Weights of a small image captioner: encoder activation swiglu, decoder activation swiglu.
Rows from block 3 of the image encoder of a small image captioner, named by matrix and row number. Rows with one number belong to one neuron. Each number is 500 + 25 x the weight over its row's rms, rounded and kept within 0 to 999. All counts start at 0. Numbers have three digits each.
After each neuron's rows are labels from the 100 images, of 14976, where the neuron reaches its largest size: "responds to" is what is common among them; "peak at" is the part of the image that holds the peak. Only what is clearly more common there than usual is listed. The data: scattered letters and digits in many colours. In brackets: how many of the 100.
# gate: MLP gate (encoder.blocks.3.mlp.gate.weight, 1152x384), inputs 270-299
# fc1: MLP up (encoder.blocks.3.mlp.fc1.weight, 1152x384), inputs 270-299
# fc2: MLP down (encoder.blocks.3.mlp.fc2.weight, 384x1152, transposed), outputs 270-299

gate.473:513529511525533475500473499489492496500500538535479467482526571500474482541455514460486498
fc1.473:509526525530512495471488472547500485515481473553508459471582499492471512508493498527468500
fc2.473:498502479523490504498502501497526502514490512461546481524466439500489495497518508509520503
responds to: purple (60)
peak at: centre (27)

gate.660:511490509494485477469457490557495477488490472504502515472467474551484443485491512430568507
fc1.660:497486469500506514507557495488506513496545563496491488527497521484532522528509492577491512
fc2.660:474527502492514540525492504503479478453469479501492466499495499517487494539485463481502495
responds to: red (85); the character 3 (28)
peak at: centre (25)

gate.767:480503493468509464493530531463494459477487487555536501527516490499494495503491527435503503
fc1.767:531496504497458529496537499521532544499516501428527466456493516489518472495551493485525493
fc2.767:485499500438450519500500492501520501503491489502565504498586511506503486525509499505579499
responds to: green (82); teal (82); count: six (54)
peak at: middle right (28)

gate.470:436494499470513495496469497513488529480494520523495530496500494523513502503528492495482513
fc1.470:522500491489503501535458494476461507510408521501479493503514499485499508505483497490493485
fc2.470:501537522440487483519497492440499492505510501487522489541503497493500483467498511521500528
responds to: teal (78); the character U (40)
peak at: centre (25)

gate.683:478430514490505459499493507461455451466482500467484482489456497467536512483489549501473497
fc1.683:493489539505491513518501515517455482521517472497507496543486483497536497504482465477460528
fc2.683:485474500521491494499517513483525496514587467479513499499479438509515466513483490500478510
responds to: pink (69); yellow (40)
peak at: bottom centre (25)

gate.230:501534512519486501496527521508521519477499475548504529475479495488598514511465499489489510
fc1.230:533487507524504508496514483495460517463508528514499456524511471505524526535470503501491489
fc2.230:485498486519500512504499504497510495499461500515487451513481477502503561545463507497517500
responds to: white (73); orange (57); count: six (56); pink (47)
peak at: top left (46)

gate.561:476514501503561486531527500470532530468461506511453487494519518463502494467473536508505514
fc1.561:526529457492542450505492506483503510516493481545468498488497448518497491599502492498505485
fc2.561:523521554474510500448512473500486495481549506503520499500459444512498402496502475509511483
responds to: blue (99); brown (49); black (48); purple (44)
peak at: top centre (25)

gate.644:501521502460513529506516517503528537516503529466514547545489501480498465465450498486480470
fc1.644:509497511587498508499511452508499486517501541510506471501482482542548498495510453526544537
fc2.644:497501505565499514502499503516487500508500501470497500469487499513514501528501510497609500
responds to: pink (52)
peak at: centre (25)

gate.429:519553507460509501499489478471509524522458581469489497484502485499541502439504502508490516
fc1.429:508513495500490542505528499510519512489494522485462482507500507499486510427488473487466499
fc2.429:527485528510476512570531493527500500498492500516493503502491531510500535429497497499511501
responds to: white (95)
peak at: top left (77)

gate.163:541507512563505480572432503479492506511483463513461514504505480483485493484533473515501496
fc1.163:511479495523493500509495506480505506480516517597482517535442503451503492489473540502499495
fc2.163:512506469513450502533443466502505526484503503514496545490501487519503504495461498556520492
responds to: brown (55)
peak at: centre (26)

gate.532:445526474517537528532484484531512491531454512494590545503498490483502501527534524486495500
fc1.532:512505484511474508468479508523462506493538467450495470517511531493531498487531488497498498
fc2.532:468502506484518518496507519486497483527495507477495488492533497484507503527483500495503469
responds to: red (100); count: six (63); blue (40)
peak at: bottom centre (25)

gate.351:511484505531532480459441515567459484517502432523451495501511481439532497488467462534577529
fc1.351:500539552615519495502445510507482503527520499474517497536541480517498453463527501511526497
fc2.351:503531490503471504513496474516534497497408511501528505485507512552537477497489494498499530
responds to: teal (99); count: six (54)
peak at: top centre (26)

gate.503:514563460500481458498513502524485482483475505567512480487505500503455475488514498470496527
fc1.503:507496508485512501495541511491520526495519469469488508512487537457494494504520493506484494
fc2.503:462528475494498509497504512511475500508500483458506500490512500490497499511507500499490513
responds to: green (94); the character U (25)
peak at: centre (27)

gate.262:505485505494511522502498518521555554451511452482500503471501512514500532484515500500547504
fc1.262:565502471498514523487504499495539518492501485492542512488459500503475507466530525500541530
fc2.262:483549542515509484450487493508505521539477536508549504444462459474482510457499457492505494
responds to: red (100)
peak at: middle right (25)

gate.641:524483474510512546438489498483514512474478517487532517451501538500470494510484500484451467
fc1.641:470494509481533512496423464494497421479507466457533453500498500510520511502497508503543511
fc2.641:479501500481529499502467500492425501500511496476476461499519486577467516494500522512526538
responds to: green (94); red (65); count: six (52); the character 0 (25)
peak at: middle left (32)

gate.193:532487493494497508533516509444504488511446528499541500484534517477490490485517503524476461
fc1.193:500516486512509548515441499560463491515451491493501457517479519468502458456525501499504474
fc2.193:494518472510545500523496496509520480496465552519516524496490571492458472451496504530494476
responds to: count: six (85); white (74); red (73); yellow (72)
peak at: top left (76)

gate.267:502501502503511500519501493490539508462482521484476489520502570510501493473480500477433477
fc1.267:561519530521494480497524500491500502518498489458487541509495520510491478512509517528504492
fc2.267:575499515516483500496500501500514500501502504501500500500475500500500451500500500496498500
responds to: brown (50); count: six (38)
peak at: bottom centre (25)

gate.330:455540487485503491533500444500515497460486464524497519501484507494475505486520467505472520
fc1.330:518470502443472474453467494518482494499494491477549478522537439517506498527564475503511492
fc2.330:533503549501482511496486483459486500501519446501500451543497456509499465515500499518500566
responds to: teal (98); count: six (48)
peak at: middle left (28)

gate.94:502521536485470462493501523493499507452496510541478535504523509497505517494501515461502497
fc1.94:480481508466482469521519497432509461536509509508524490477499496481486485493489490464499500
fc2.94:468484504514440514517490504429494499529503497500550527501510496504474473504503501471563501
responds to: red (100)
peak at: centre (25)

gate.122:506507483533488566483500498533507498526503486395494528505499502502503494513483519531483550
fc1.122:538495500499523473515526489496463462509500493499526508461472468502457487488502442549468432
fc2.122:463485469501539502468509531477500499487519501555498504486485488480529496530496511535486502
responds to: green (83); count: six (52); the character 8 (25)
peak at: centre (25)